Weights of a small multi-label image tagger.
Data: trained on gratings and oriented noise at many angles and scales, 395000 training examples, 20.9 epochs.
Rows from block 2, named by matrix and row number. Rows with one number belong to one channel. Each number is 128 + 24 x the weight over its row's rms, rounded and kept within 0 to 255. All counts start at 0. Numbers have three digits each. After the name is the row's rms in percent of the matrix's.
# convs0: first 3x3 conv, stride 2 (model.blocks.2.convs.0.weight, 128x64x3x3), inputs 32-63, a 3x3 kernel for each
# convs1: second 3x3 conv (model.blocks.2.convs.1.weight, 128x128x3x3, transposed), outputs 32-63, a 3x3 kernel for each
convs0.30 100:128145128128152180102173190159133066128128059128124083128128128128139134128149147128086037121128065128066071164150128128128133128120125128128133137128122146143128133137130128128128128128128140153128156154141123078128128128152128138136128128151108114067128132128128179128128128128124128128128128128138128128128093128128129128128135128128142141128128128128179128161128128123128128128128168111128143127108128114086116128040079128079115128128114128128126128128106094119111085128152063158191128155142136146178128128154128122128128128146128113127128155159132128128125128128128128122089128128128128161128128155161154128140145128114049128128128128128128128054078103105128102128128128128128128128128138124146150128113107128103098128128128193159096222181128211190128128140133128128128128128128128160128128128128116128128106087128087128101073129058128169153175144143177128115
convs1.30 099:145128128134128128080128108143128128107116143128128123128128128128128128116128128129151158113128129128128112128128099135095079128096060128128094128128105128107075119117128128116136128128128128108111119169161151154125128170128096220101128128126112128128128128128135163127134091161067180128104128128128110128128126128120128128167153128096128128093128128168146128128128128128128128174083128170128168139128128128128126114128128142128128099128128128128128128128128128116073128166100153146128128172128131102092122119128128104128142128128128114133128128128128074128156162174128128144128140128173128137153099162155045132140146128128128128098103093128098061091136128105173089113156093145111128192128128128128128163128101128128169128128147171172126165128188129128166128162128183088127170081137125128126136108128128128128128128128125173148128128128113128128128175128140128128
convs0.31 101:128074081128128128164128111085094144096128128111128137092096128082128128099099128128136135128128128128128124162128165184196211173208241140162166138148164145154141113102095139128120128128128135128104128128132128128128128128063117128128128128114090093103129128154117128149086110128102097128128128048159128128128128128116128128128128128128128128128128128123129136128122128128128139150117132128141154128149128128182128128128128120128128107128128128128105128138147128128141120128159115120128137097144128122128171166194128128128128128128140109128128178128128157135128128180128127168128137197128185128156171162119167203128167128128128128128128128128128128133110119152128141123119135128128128128121146128128128128136128128085128128128128095095131090128128069072128110128134128119154128113128128128128124107120116128128147128128109180083128128136128128164151128188124128165
convs1.31 113:108175128128128128128128128128157161128110143128128160128128118106108128128146125128128151127110128128143128163128142128128127117101110125089128128128116128128128154138128150128119144128137155128128139128128128128128128128128128133111128128096128128137128128145168128128128133128139128107103128100128114127128145128128128128087092128071091128128128126128128140128079128096081128128128128128216171119129130141176155137138139074094116128116128128128128121107113128128169128128175128073128128140097128128128128176140128128128118128128141128128128128128128210154128128128128128128128128128128128128133097088128226128128176132151128108136128128128182128128122136144100128131070118088136141123100128128117128109152128128128073128089128128128094105128095128128098128128128128128128133128154115128173128128128089086128128120091128128128146152128128128128128128128128062128
convs0.32 104:128128128128128128128155143089118132102100132107114141177184161149158147161194155155162128128155128122128123193200197178173189152175183173189179176183174170187183114122125092094104102100105128071128097092128128100128115109129128128128116095128115128128090089097128144128128128128128128128128156128128128126128155128128128140136140138131129131129126123128128128128155128160128131128111095128128084128128115128128128091128128128094128128128128106103102111108128128127106128135104085124090172177191156166199174180192121128145134129128128128063128143128128128159128158167155215144137128128143168128162151157164163180148189166106060120090107128113128128128122128120107096128128118128128128085146128128178136123091128093111128098101118128128128128128128128128128128135128128128128122128128093128113137139128128148128112138128149134178124128128166157128128130155163143116
convs1.32 106:077128128128117108128150151128128128128185086128098128136128128142128128159104128128112128128154128154128145128128128142137128162232146128128128119128128121127104128141128128152128111098128128128107128082121111145128128128128109128137128136152128099081138128050169128063128115128128093128128128128138128121122128131123128128119128138153128154128128128167128146132128128128128144128088114128133128128183158128128128128168182128205128128128058146128113126128128128128060138128114128128128100128128117128128078082114128131120128128158129128128128101082128128106160128128076049066048063080057066108107128123108128109100086128133128128128128175122108168128148143145128126128128128128128101107089128139131112128125128092128130167128105118125128096120128090090100128194146128171143128138128154130120189146119183165128104208128169128182128104120113169112122036135128128146
convs0.33 095:110128128128128067128145075128128170106128187128128155136128156128128128078128128164128100122099128063128128159149128128144128128162128128151159128128142128128152136128128128128128128128154128088120128107128128158142128149128161128128128128083128097128127136055128115098128128128128115128128128128128077134128128165128128141128128128128128128128128128128128115128128110166146128128128116128122128128139097128128179120128149109128152128128128128128159128128128087155164128138128125124094130128128117128128128101092128128114089128128090129116128151128128128153128192189128128128124128137137128126128128153128128128128186128110184128108128128102071128112124101128128082128076074128099128128128086128128128075128189128131180128128139099064128067066128128128130148128128138139128148155128128056080149098081128128128128097128138138128128128118128156128156128128128201128
convs1.33 093:128158111128128179147122155128176128128163128141128161128176128128128145128162133128140111128128113128128168128096128093091128123074128108128128179128128128114144128128105157104121128128126079159101115109095071128128159128128176048127128152120128193157128198128138090128148128128179062128128110128153153128128128128114104102098123128128128128144120128128093128070128128159128132128128128128112124128128128128135128128128128132150104116128127049128128103071128148128128128080158128115128119128076076188128128196128128128128105128128120128128128211178128128128128074128128128128128128116128128108106112128128177128101063130128128081118150081128073070155148167128106128128073128115163128090128128128188128107128128128103128128121128128128128128189128151128128132128128128149128144173128128079128128128128118114128128128128152128128128128126151092128128098128100128110
convs0.34 099:128179128128169184149159169116128132122128128128143128137128109128107110128128115128114128128128110128128082166187182156156166149168157169173165166161128166164128098104099076083069081086128138128128128128128128128140128102128075128133128128135128069128128128128128128128128140128128086128110128104128151128129128184128128112176128128128128128128128128128105075128128121128128128124133128128168168128128179128128128128128128128128128090101146126128128136128128128128100128128105128128128194177198184128197187178200128128145085112146128128128128128128128128128128187170128128171137128097128138128172182128181158128175166128128114128128110132128128119099092096090111128107128128128128117082128137135128113151128128128128128128151128128137146128128128133128128128128128128128093128128128128128112128140133128133126128116142142076123128128166156198128174128128180165173
convs1.34 116:081128169128128161136123128128128116128186128104129145128103128123128128128128128106134128128128128128128128128128078128128118152163121134119114128128129128113086119128129128128128169157093128128175207141128190128128123103128128128128128128122126128147146128128163128128150128160128128128128128181122128128128106128128107114128141128128128128164146130128128167128128128128179152128128159128160162128128111128128128128128126128128119134109128128128128114129126128128111202145093128128086128128128107128157128128180128128136138152121103149128128128096181134100160128096128128128128128128128065119128128128128128155155128122128128127083128188128130180121128136128128128128128128104128128128128128139128078128128104108128128128128128114134128119128128128105128128100128128128128128129128190152128195171128186181137128128128141085128128110128128143128091075128128128128
convs0.35 109:128065075128128128134128128128128128104128115091103128128128162179127158169135142128114117128101115146128128128142128184128128189182184128128128128172177128166174128103093113109101116115111128077082128128128128126128128128099179128111128128138109128107128128128128106128130102092128128128128128128135156108168128052128128128116126124119123121128128127128128102128128149128128123097128128128135123128128080163190176165128128128161195128128128180128128128128107128128112128148128091123066128086128136114087160157128101091072091082125129129082116151124115128087094128128128128162194147182178128187128128155169135180180128209128128128128117128128128108128128104128128106128128106108064124128128128141128128133128166128128144114128163153128128118115126103128123140128114128128128118128128128128128119128106128072102128128121128115136128117128128137180204128165211174194
convs1.35 105:165128128166135166128128128128128174128128153128180128128143126156127123119128172137128136137128123128105113150155187128107128128131124128111128128167110128128128171128175128131165146128144156128191128130128128112128107128128128155124128053103128146108111110128128114103128128188105167150128128113128099104128128128128128128122103128128103128128128128128128115106081110101128128128128116128169128128128128128128128128128119156128128128128079117128128128128128131105147101109183130118176128189140149128128128128128128128128128128128185128128133128185127114164131128176128128128128128128136128050128128128128128128128128128113128091133083114128087096148067074131085128128048128128115128128114128093128128128111128128128128085145128140158143128128128097128128128111152142128169133171128128128128117079083110103128097128113128151077118128128128118088128128128087096128
convs0.36 090:092076128158128138156175128128097128128130128177128158128127128128128128139160150128139128082113147128088128171196128128144128128128128153128128153128128136128128128127128128128128128128128128128128128102128128082096093128128130128136128128128009067143128128128127128074109128128128106128128128128167144093128115128067101128128128128128128128136136128118094128128128128065115128128128107128161117131128128174128128128081144131090142128127128128159128128128156128000128146098128128225145128128144128128128103128128128128111128118128128128128182128128128126181128167128128128128116124128128128098146134128151128128128128128128138128128128128128128128150128128128128128128128128128139156158108128128138128128128143128128150128128166092128128170128128163088128128117128102128128128128128128086128156172128111164066149128128128122128128128152128168128186154160128128128
convs1.36 094:111128128128130182161123097128145134128128117128125137150128128128081154128128074077128181167078075153128027128128128146108105128071071162128091148075255161128106128135155118127128167128105128128128128128128128128094202128128135128175128128074128143128128128128128128128174139128128128130128128105114113103081128130153160171128128128142000128128128128128185102224121137128155128124128077128128224141128128145184117128128155139128133072128143097128127128128107165128100128128142144128160098206147112154021131165183110128115128128128128095071161128132121128142128128128086096128128128124128128170168128128128095128128155128107128128128128113128088101103128128080102128138128128128128128136138128119128144128111128128128037128071239128181167174128128149098128060175144128139026077133127128128128128128120123128128128128127128091128128147128128128128128147128128114140
convs0.37 099:128127179193173214150164145093066099128114116126128128161128095142128081143128128128128099082128114128093113156163178128140145128128128128128128128128128128128128102113105128128105128128110128128128082095128058097128128128128128128115098128143128122128140114128129131128128162128128128157128128173096111128090128127122128128128128128128128128128128128128134128128128128128118128128111097128128069128110097079128128075128160134128128134142140123124131122124124088128128128128128128128167151155144188154162163166153141083128101128108128099100144101170128135177128142169147128128128128122115128128128128128120125128118109128108128128164128128128128128086128128128104128128128114104128128128136122120149138128128128128128128128128128212167128221128118176167097128128128128128129128128128128128128140129089122108093136104128086104121128102128156128143128128128128128128
convs1.37 101:128152163128102128090107125128132128128128145159128128111128128158147128174156128128128128128155128128128128128135128128128147112128128134161140128128128128128128114070128084024154128088128128134146124148134128128128105128128125118147128167185110145082171143078128128126128128128128100184128163219128114128128128128128127128128161092128128128130094128160161163128199128113128128172137131162172128128177168153128102128128103128093117128128107142141132128173118163131090128180080183169128094115198119128128121084101128116086128161128108122128130128117145070050150128128128128128128128128109128117138136128154128093153113128079107134128128105119128094078110128088127128128128150128128110128255128109128128128138128128128128128128145080128152128128152128128157087142166086128128128093128159124158128122141128169160110093107083128130128128136128137120152128128145161128
convs0.38 111:128083128128096095147095111128128128128115128088105128135140128128128128147128128128104128128128128128128124149125128128173150195208178128128128128128168128163185130128121128128128128128128128101073128120080128128077128128113085090116061128106111122128103128124092109128128128078128128128109139128139128112166128128140130128128128132128128128128128128128119113106123128126092113128128140070128128078128104170128135189163158128202117128128128128128128128121135120079116114128115116103119143128150148128151209128128119091128128128104108108128158164128181123128128128128128101156168188169161172152149153170139142174150162181128148144128124128128109128164132129128126122142112133113128128137162128128146128174128173118161173128128128128128163128128128092097128128128128128128128119128131128128099116104128128067144138128142148111128146128128128162148181178190171192181
convs1.38 114:154128151128128164128128128128128180159049167178142139122128128128128128128128128128128128128139128143128118146128193114103128111098128128151128140108117165147113136128160155128116128124128150128128128128166128129170085128128128128128126119137128161128128165149087128128060181153084123148141128128128128091128128128128138128124043126165073112135128123128128142174085128128094087128141117128128128150091128128176177128128128125104122162128128165128191128099116128140128128128137203136128128144128128162128120128128128174128120128170128128157144181128130140151137107128128128087128133083128128092106128133128186128105128128128146082128128107128128093081069075141080098126097095128141102128128128128141128128115128162158128128128110128123128082149128075128128152128136128128119128149128126134128128128141114115128128106136128194128128128128128128083128180073128104092
convs0.39 096:128128128090160141118128147107146128128128119128140128084118128128128128128128120085176128102026108150109095162128128162136145151150128158128128162128128153163162104128128128128128110128114128076134147116128131163128128177123128153128100128128128128128135146128128120131156041114153119128155166145105132128056154106128043126128128128128128121128128128194195192087128128128106101128161163128143147115128145128110128111128128128144134104128128128128128128108143137128128128128128145141108128128128097151128128093128083215128094021128134109110128128157111169148128100128128186156128128128128097128128128128150155161161169165128093128166128128131148128146093073086100128146128128106158128044156128128106115115168148129174120128126128128134128128128128128128128152070128128103140159128128128176128080153110128084118174067116128128187161147116128160128123128128128155132
convs1.39 095:128128114128156102142118105071128128079047050101089076128128128128104128135101100128142128125166143126128119128118144114116128128128121083128128128132128100156129152119101110104063128128128128148140128128121157093153128128107128128128128128128123111143170128128128114128186128118128120128128148115128128128128128134142146128137128104128130128128141128115122128114115087128128109081128102128128117128106128096069070128004065128118094127128128105128130128128128128126128118109128128174119128128128136128101152128128138128114105067120106073128128128128106111128128128138136128158142128116222128128158128119146128128118141128128145102164125142109157170128166156128128107128128153128176128128128128128090128128125128128139128134116128170136161106130128161128128128128127128128128123139151128128085128124104128125128131099128102187107142065171147164103112091128101095114
convs0.40 097:168128128128128135144137134128128097128087086105085100128164175196157175172151174103128128128128128128128128125116120128128128113116128170186190206200197200190191083093095088091094088094090128128128161128128142128128128128128131102128128080128121087100122128128128128145104106100092111097092086077128121128120128128112149128166168160165166164163171168128128159128128146128128138128139155128128128128128128128128128128128132128128152128116119114128128099128128128128128128088128128128124181128168128129128128128166094089107100088113098082093128145128128128128148162145128128128128128128130128128128144138178155167169164161128146128128128169128146128128198190128162158128128128128128128128128113128090128128128128162148131128147128113127116128128128126128128076079041072088044072082046128126128138124138128117128128128128100072128128074128128126151124121128128128128
convs1.40 132:128115128128128128131128128125136128128177128128172128128116128128148128128133128128136114128134126167149128128128128128140128128157152128128121120124128128140128128128181128160174128128164128155128161128153160128128128105127109112128128128107128128059128128071113085073125134151129128152128128128128128127128119108128128128128128128145131138147123128128095093128128084128138113128096128128128101128100128093112095109141128144128128127128128128128128123128128128107128097128128109128112128128171128161176116133150128128128128095122128128114128128154128138128128109128128128088128128097128096091128129138128128133128111125128128153128128128128128151128128124128128141113128153128128128128128128128110128128128128128128128128128128128141128128124128128103128130128128128173166128171128128128094128142128128128128128128128128128127128095128128128159128136128128128149
convs0.41 089:157094036163128128140128128128128128164128128163173120129103081128128128139143128097128128149128119128128126128178178128149128128119133128158160129144148116137128094128108128128128128128128128128075117128121085098138128086128108111176128128145128031107128164185128128128129128128128128128128128096128128128128128128128128128128128125128128141128128128112128128107137128082128097086085144128128130128113128128180174126128071128128102128128143128128128128128128124128017128132128128128128128128099158128128162175158128128170128128128128128128128142143114138128128128128142111135128128128122128172128143128128162171128128128128141142161128062128128143095109128074096128107113111128128128095128105089128128128145128128128128156128128128128122110189145128149128093128128060128128060085128107128158128128206078039128128128085133128128128128128128178207133197184128128128
convs1.41 098:155128128142128128061128128128112102128186110133128128128140128125092128132128128109190128130106144128098128150158128128115128091128128128128128090209128118098071128128120128149124128147128168128128128128134128116102128128128090194141128049128128128128182128133128181179128150128128186128128128164118035128128096111094168128128128085075128088162192088128123155129126128128128129128100120095177128053128065158166128163128109159128103118111128160128128128163166128128128128148128116098127128128170128051161128122164107128132111128128079140122104114128137128128176128124128113128128128103128123128128128128089128095128237120099128128080090136087128141128086106180128128128128128128128128128128112128110162154183128106128177094128152128128128101128128108166128128149124135043128112128128113128180151128110125112084128128136179128126128124152141166128129125128128128127
convs0.42 100:128179128102128128128106138128128125109128128128157128128079128147128128128128128081123152111081147134097094144128128145128109123128119145128140151132128152145148128128128128128128128128093128121128151082128128128128075128136095162128090128100128128165128128183128128128150161108154098064161165181109079128128128213128090078128128128128128128128128128137128128148163128084078078133144115086154128089128128128128128128105150130124128136096128128128194105136107128133128100155090151128145128128142128131152128083128128128187128086128139115128114112128106128199133098102128128128128128155128092077150128117128128132128141157128128128155119128146128128128157128095110067128128128128112128129047150128128155128128128128170128128128083127128151128110128128128128144166128104098088160128183128128128135128186128108079128168078128128042149128184128128128128141115092107128
convs1.42 101:128128128109128121128128128128090128081072064078080114128103082088071130109125128128128166128164144128128128128128128073128128128092128100148128128128128144147128128128128128128122128128128128128128128128171128128086111188128128128110150128127128128160128128152128118128128131140157107128128128128128128104095128128128128139128128115154128105125128128136132128099128128116117126128128159128130128090128128128131112128086129129128076104128135120122168119099129128128128136128125143149121180159128139135128146120160128145150065128141128128118119133128128128128115128128173128128181111128202128128133142128128128128112128175155128119128128128128163128152128128122123128128090128128149160092128128118128128177128156128128128162122128128125128145122134128128128135128083122115128157128128128128128128128094128120128102128171157185128124067112128128128121128156128125128
convs0.43 103:128128128142128128140128128128128140128128128149128128128128128128128128128128137128142128143145128136131128140128165151198193155168198120115117128117119122120120128128128128127130128130134128163136141170150140153129082055128087048128131128128128128128128134141137128128128128128141128128115121143185152152128149128107128128075076080066069067073074072128128186150182181128162128105116140128107128128102128128193168128128128139128117106128090128136133158176153128071128080128128066128128128128096180128131128204128128128131128123128128128105128182165128128160128128138128128128128128128122166128128128154128144163146146160128128117128128128128128128128128128102128128108128128128128157128128154128147174187179150128113122128128128175169120128128128128095077138131128128123135103128128131128128093081123096109131128191155133119147151128143128128128128139128128147128
convs1.43 094:128128128128128128128128128128173178128096159156128139128101128128179205191192163128128128128128128128135115128128093128120128099073150128128128134135128128128128093128128117128130157128176128122156128127180128128128128071128128107074077152128128089128128122128129128076128128128128109128128128183127128128128128128152128128128088124139128128112128128128128121164128128128084128128128128128128124128128128128128116128128128067021096128128128128128128128128128090092128129129128128093110130128124136125128128128128110128128130128145109128128128128128128128142128128128128128112128128128128128128134128086160128128128128128128085128128128128128128144128097128128128128170120128128143128172156128128128130139128128128128128128128128128128128095154154128128168128163128099128128128128128128128182114084128085063140143155128114128128128181128058094073116128086128127128
convs0.44 103:128128128106110092098059066122087128128128128140128128179128128218128199163128191128128128113128128130128128124128115124126128128128128178160152233222230199205211089078066128091092128093083128128128128131144095116138128128128128136128128128153128128145140128128135128146128101128128128128120111128121128141128172118128128128165128128157128147128128154128128128188157128128131128128082128123101128128128128128128128128128157128140128128128111128114128100121128128128155091128128101104096128128128106038128075074054081128128128099095118125110128070098128128077128128128139187128128128126162161137132128149183158162176174162128089097132145128131128120128128143128155138128160143078128139122128161128104166157090128185128166181168154136114128128121126128146141128119128124128128099128128128128128128124130128146128092128158128143134106128121174145187181128182191128181
convs1.44 133:128128128157128128163128128132139128102109147148170151128110128111128128128115128116103128128115128170164164120125128128159128121127128091128133128164127128128128151152128148158164164135145128128169150128128128128128110128149106125128128141136096128123095120107128128128110128128128147163128156128114130128128160161128106128128128128128125128128092128135128128151128105159122112091128139101128098083128128091103123073106128131128178128128119128128149129117151128128148074115128092138128128128128143128168097128128128128140128105131128128128113128173091119162090128155099138128128128137128119128079093128134171181128128153128128128159142128138132128136128103122128128117119098128128128128128128128128140106128148128128135134128130128128128128168175102115128161128128128158128177128136103066044128069052140087073108113128128128106113128128128138128128160128128137128
convs0.45 093:128128128108128128128128128128103128128110119119097124128128128128128128128128128128128143128111128128128128128128128128184128128128128128128128158165161160169161128128128128128128128131128115121095128119128128128128128128128128128128122128128128122098128128128119133128072128082082123086044074044148157145174128128144133150128145143128149148128152149094128128128128128128135128128128129128128128103128128130128144128138157128154128078056084093099109117108106120128128128112128128128128128128117117128128128128128128128128165128128128134163128126128096128128128149180128128128128128128128128128128128162174174184180180190128128128128128125128128128100128099128111128093128128141128128149147143128132128128091100128128128128128124153128128162128128128128128093091091099089081074082076128168153128128151128128128128128128128133160128140128128128128128139128128128128
convs1.45 112:128128160128189128128162128110111128128128128118126139128128128128128128128128128128105128110128117128128128128127128128128128138168156128092128128128128128128128128128128152179181151155159096101128128106112102128128128128175108147161116125128143128124128128121128128120128128119108101122098128128128128129118128128128137128128128128128152128119128159130128128127128120128115102128128128107128128114106128128128170128172163146145128128095128128122128128128128128112128128128117128128128128093128099094128088128128124162199143144162171166149129128128111118128128119128103095099128128141107128128083069081077128128081128128128128131128128145128140150087088128073128128070128128137139128132128128128128128128128128128131129103128128128128128116128128120140125163128141181128144184175166142144128147128128128128128128128136150128128128111119128138133094099128112109123
convs0.46 093:115149158159128128153093132128110098128110128128128128128128128127125088128128116128128195120120156086067046164175167190128128128128128165146146149155149146161128105084095108128087128128105128103099128133061128128128128128128128136128128128127137128138143109128128128128132128065128128079128128128104128170128128188115072120129128128128128128128119128123143147128128153128100137128128128128128128134098128128083124105096114164154107128088128146092128128128128128130128117128128128128128160128179190128173179128159080128128115128128066066128112128186128128192128121128128128213142150128079103128173187164154163152192169151128069073128130128149128170119122128128128089156151128117118128112128147122152128128128113143145128187128159150119115128128128128128128128128155144128128126148128181203176160118154128083128128128128139128165146128137128128128173128128128128160
convs1.46 096:088128128077107066128128128100055105125042128128088097128118126128066128128128116128106128128128133160128142128128128128128127128158128128128128128128128146153128118094094087072099128128128128025128107046128166098106096128128128128128149170164124128200128128128093088151128138097128128128153128128128142138128128128140128117093119128153184128128150128128172159163116128096071107071128106098117128101128128128126110096106104137156128176131217128128161128122177130128128113128128110128116128122128135128146112097113100128123122096143128120110128078068128105127155128128128128128128128128128159128111162128128128114128128131092128119128192149105188167128141116144128128154131128135128128095128128128073128128156128097136169117095128103128128097116136132132128128124128155128109128115128131128128162128128150123136163109124128191149128083198157184128128124128128091128
convs0.47 099:128150139128128066161113045092135151097128159101128128164163128134128128135128128136124138101128128074126128145128133146128128147151155128140165128128128128128143128128128128128128128097128112105128098095128128128106177128125128147141161128128160163128128122093128108120128128186128128128155107104104124128128124170153128128132139123128128128117128128128128128154128128179165128147128099213128101176193128128128119128161164084128171148128128145117128130128128108159128128128085128075069128128128135150128113130128128142157128128128128121128128149128169164155128206215157128196148128128126128128128128176128128128128128144128151128159150128142128102113124108111128077128057128130128128128128128112128128128128106135157133128154128172128149128128161128128149128128128181128128128128128138128157128041128135128128128128128108128128100128128128189168128163132128208128
convs1.47 093:120128128128128128170145173110196128128193128172128128144128128128128128128128151128106122128128210089128223128086159106175128128128166103128187128128128128186178098128128128128128128127128128167128128128077128100128128128146182106126128165184128163128128214132128128128103128162181079128119128165188123128157128120128113116082128128093179111094070128128075157128189128128128128130203128128128060128128128168130129128139128112152128150128148128255170128128128117128132128128133117128115135097087110128175128128128147128139160128128128087180142144201128128128115105153119128076128128128095128128105128128128163128128106140151128138124128128106120119128128128128152128177128115134188128097128128128183128103148128144061166128184094109056108128128087128112141128084128094166150133128128090128128128153128090093128129113128128135128082130128128103199185101128115128128
convs0.48 094:160128128128128128128128128127128128128109090128087066128138141128127141128133155128128129145084086150128128116128128128128128112128128128128128128158128128128151128130091141128067128078070128128089128128128128128124128128165128128167127136128128128128128128128128123128056062128128148128051128128148128160128128108169128128097089098092091088093090091154128128128128128128112103128167128128128128146128128133128149140128128159119128173153128139128128128128128139128128140128128126128128113110094128110100128128104166128149143128140162128128128128188113083152128153128111087128081084128128097092100088100105104107112102112104128139128145128128123128128145088170128099125128094162117153128128122168128174161154128128125128183145117134130128128128128128128128127128128128142128128150128171128128128128128156128173077128128165166158049128128120128144128128120128143128
convs1.48 083:128139128132128191126128128128128117128128123128112113163137160155150158173156169122128128128147096128128096128128105128045128128072128166128135146127128132142128142181206149128128156128128157164181128128128128128128128175153162128128128128128140128091122128101128141128118121128100116107127128128128128128128127175128128128110128128128128149128128128092128106086086128128121128173128128153128128156129128108128128128128128128128128089128128128128113109128128128134112128128128128155128184128161135128128180128128128128128128128128110108142128128128128117105085120120116160128128175128128128128177131128179130169169128128128128128128128119128128128128128128128128128128128128128128190146128128128128183128128128128128128128128128128128128182168175183152157090128127128128151128128139080128128087128128128128128128135150128128128128128128113128128128138128152175175
convs0.49 100:128128128131119128137122120106128128115122125114101096128128128116161156128160161128128128128167128128175128128138128160164139152150141109128124110128128114128128128128128128128128128128128128144128139154128128128128128128129128128152128151160128110128141139128142147128148128128128128128128128128181128129128147128101192127085092086074083084075080087153128128122159128143128152128128125110153159128128126128148128128128160132109128128164158153174168168175165128128128128128128102128122111128128155157128176153128128128156106128146127118107163165129154162128129145128128128141182194128128128128140158126146140127147150147128142128128128128100128128106120128101107128070095128123128170115128128110178160128128128128149128128135128128137128128146128103122089146128128128121128128128128128128128140128128128128131136128123128128128128128147128128116128128128128128147
convs1.49 087:120128128101106128114128128177171155161112110142128128144142145159128217150180179132166128087128128128128108128128128128128128102085107155128128155175109128116128128128128096128116128128128129153128178128128119122128128128128093096126067128169128154128128128105115128128158088126128128128128106143128128128122128129128128113128130125143128128120097128150128128128128128128129090128128105128160128128128128157168128148128128128060079128128128098128128116112128098128128128146128128128128126123102128128128139128128105128128092128128117127128128128128128128118111128151107100102169128128128128128143117128153128128128128147123070113128128096112128128128113120128110128128183149077164128128164128128128143128128128159177090128128128128101128128139167128128128128128128128127152128167107128163149128128128037112102128128128157087128128128128084083076129128105100128128
convs0.50 094:128128088139153128154128128149177128153174128128159128128071044128128046128128103080157128111111157112128128178164172165128146128128128148129123142133128152136128135140128128128128128128128128128128128128151069128151128128128120155163121145172096070096128162128128137128118110128129128128128128128128110128128128192128098136128127128128128128128128128113128128134128120076128121128128128128128128128128114128172168085072128128086113128128128128190191150169192091135030115128088128187128128141128128128128128135152128135128083092116128128128128150165101128163128128133136128166169128128128117128152128128128158110128128128128128085128128021145128128073093100079063128098078098128128128128128157075128128120175133128128153128157128074128128128128128128114128142128128128128128128128128101128128164146168152075155140115099113074128128108114128182128128208199149128147
convs1.50 093:128128099121128128112094142128128115104196122105128128140128102130128128139144128128150179128128171083128128128191128104070128062060095089128085117128128118129128144178102128128128132128128128128136134146125189210128135173128144129160128067081123128150128140128128154159128104161128128124128081128128087047128128056128148128128183099062128111128128091128184128122128128128159150128085128112233128071128128128169156128128128128098128128128128128149150128128125144128121147148112128128107128128203128082150219128233128182121128127128063128128128128128170128121220128128129128128128157128128128128128128147128128128128184128128128128093128128128128128169128128128128128128106128128128128109158153128128164128125128118144128128140159068128128107073128131128134155128128128128128128140128128128128128128135128128128138128128177128128189128128128146148140120108128128128
convs0.51 104:128177141128158153128128143150128113128128038128092032106086099128105094128128128160128128128128165155128128128128163128128128135174163128128119128128108167152128145128138124128128131128128128128128128133128128145124127130149119120124105128095128128117128146128128128128128120140128128128138155128147141128128128128153113128134143128128128128128128128128128155128128128087093122149137128128128128139103128128141128128113128135124103128116157128120128064050128128128128140131131128127128128138170128192143125128131128128067132104116089081128153149126172146114188128128128116135191167128150170148171128128157169159192199159134128128102128053148128128128139128128128128108071071128128128113129125128128118176144128128128081128090060128110085149128070127128089128128128120152152128140143128129128128128143128113140128128128128128128148128128128128128128118112128128128
convs1.51 094:128112133128128128122128131170128128128064128128128128091128102128128128118128069128148140153127128128142137074142128128074132128128128158128107128141079124128079143128128128128128128128162128075110128128128128125128128128128119186141088128128150128103114128128128142140093128106075128103128108158128116128128128128128154171128104128128128128128133098164181131128128161128100128128128128148128128092128128128128162142109128139128128128129128102112081109109128128128171128176128128128128124128169128128128129060131128096128151102149113132131140107104156071105200128128162103083153128128119128128128170128128142128181128128125128120128104128128142127128147163110128187092128128128104116128128092128110128146146094128128149128128128128128128105128161132128128128110128128128086205128145128128154139128110128128128123059046102161075110117089128162093128103106167140128
convs0.52 106:128128128125158128128128162128116127145128130169159178128128128128128128128128128175128128128128155128128128189186183164155171147146153204183169201175151198185155128136135128128129128123129128128128128128128128128091128121128128128128128128128111097098128128083104128128128128128128082128101101128128128128128106128112128128143128128128128128148128128175128128128134128115128109128088100128089122128128147128102128099106123104072084127128130128128128128128128083116115128128090096128079165163185128128164128137128128120142128128118138128128128167128128128139128110128128194181128158139139166149172177156185148155148142149128087092089120060123091128128111103078098107118126116134128103142128141128138128147128128128128128143128128098085093093076094117074093128128128124128128115117093128128128128173128128128128158167152164128161194156196128210233213128178190128128
convs1.52 111:114128168128128128125152128112128141128164128128128139128128128128111128110128128081094128128128102128128129128128084110128146175136153109128118113128128132101128130128108131128102162128072128094128128110140108113128133128151102128128086089128128091111128128128128161128142139128128118115128094128122128128085128127117128143128128128128128128123125130153183182128128175119148152078074107071128128042128128128128128128180188158171128128093128128128160128128128108089122128094128063096128128106100128128128128128154128128128128117128155130128128095075128132128156128128128128113128091110128096153094094092128127128121128128145128128160144171161151181163150147128113128125128128133121089128128128128089128124121128112128120169128128128128111121097113116088080143119128167089090181128128175128128191128128194159139128185093153128153155119128128135138099077128128092128
convs0.53 102:143175128128071158139102128096120128128134128107128128128128128135160128128149128128079164186087026128135131128128142128128142128151151143145128128147145128151157128117128109128128110128128128103128128130132119152125128140102103093128143098109138128121143128136128113095147128099128145128093139150148128187128084128188132072128128128128128128128128128128190128128043095157108128120162128128101128167098100128128132128128128135123128143128128128128128148128088101128084128109128128128128128128128128128128174128129128097158192079009128125128128175186139128128219144089128128162122089103142128089128128170128159168153157160128128100125146130118128128053128092128096128081143107128128165175128128128128076128128171117128128128122128143128128140128128121128128130122128128132173128150166128161173128090128185128091109152123128081192128158124105128128108128128123119114
convs1.53 107:128123128128128128128128128104080130051027115066084132119128128133128128128102122131121128128121174128128128085152128029112138128128128128135128142128128128128128096086141098074094128105128128123128128086134127102128117128131128136128128128151138122128181162141128128128142128104096128128128072107206128124163128147128160139128092128114138131128128128172128124128128144088088194128163128128108071128128128073102128091045116107128124128171131103071128128128187142151106120110093128128101128135128128128128128128128107128160100128109109077128128128128128105149128128128128152128128170128158128128128128129152144128128127128075128128128128129119176128128128144128128130150136128128128161128139128128164128176128116128128146128121134128147161128141161162177128105110125112147128115112148114130119154111130128140173128128128128202070128128147147128101128128095074128128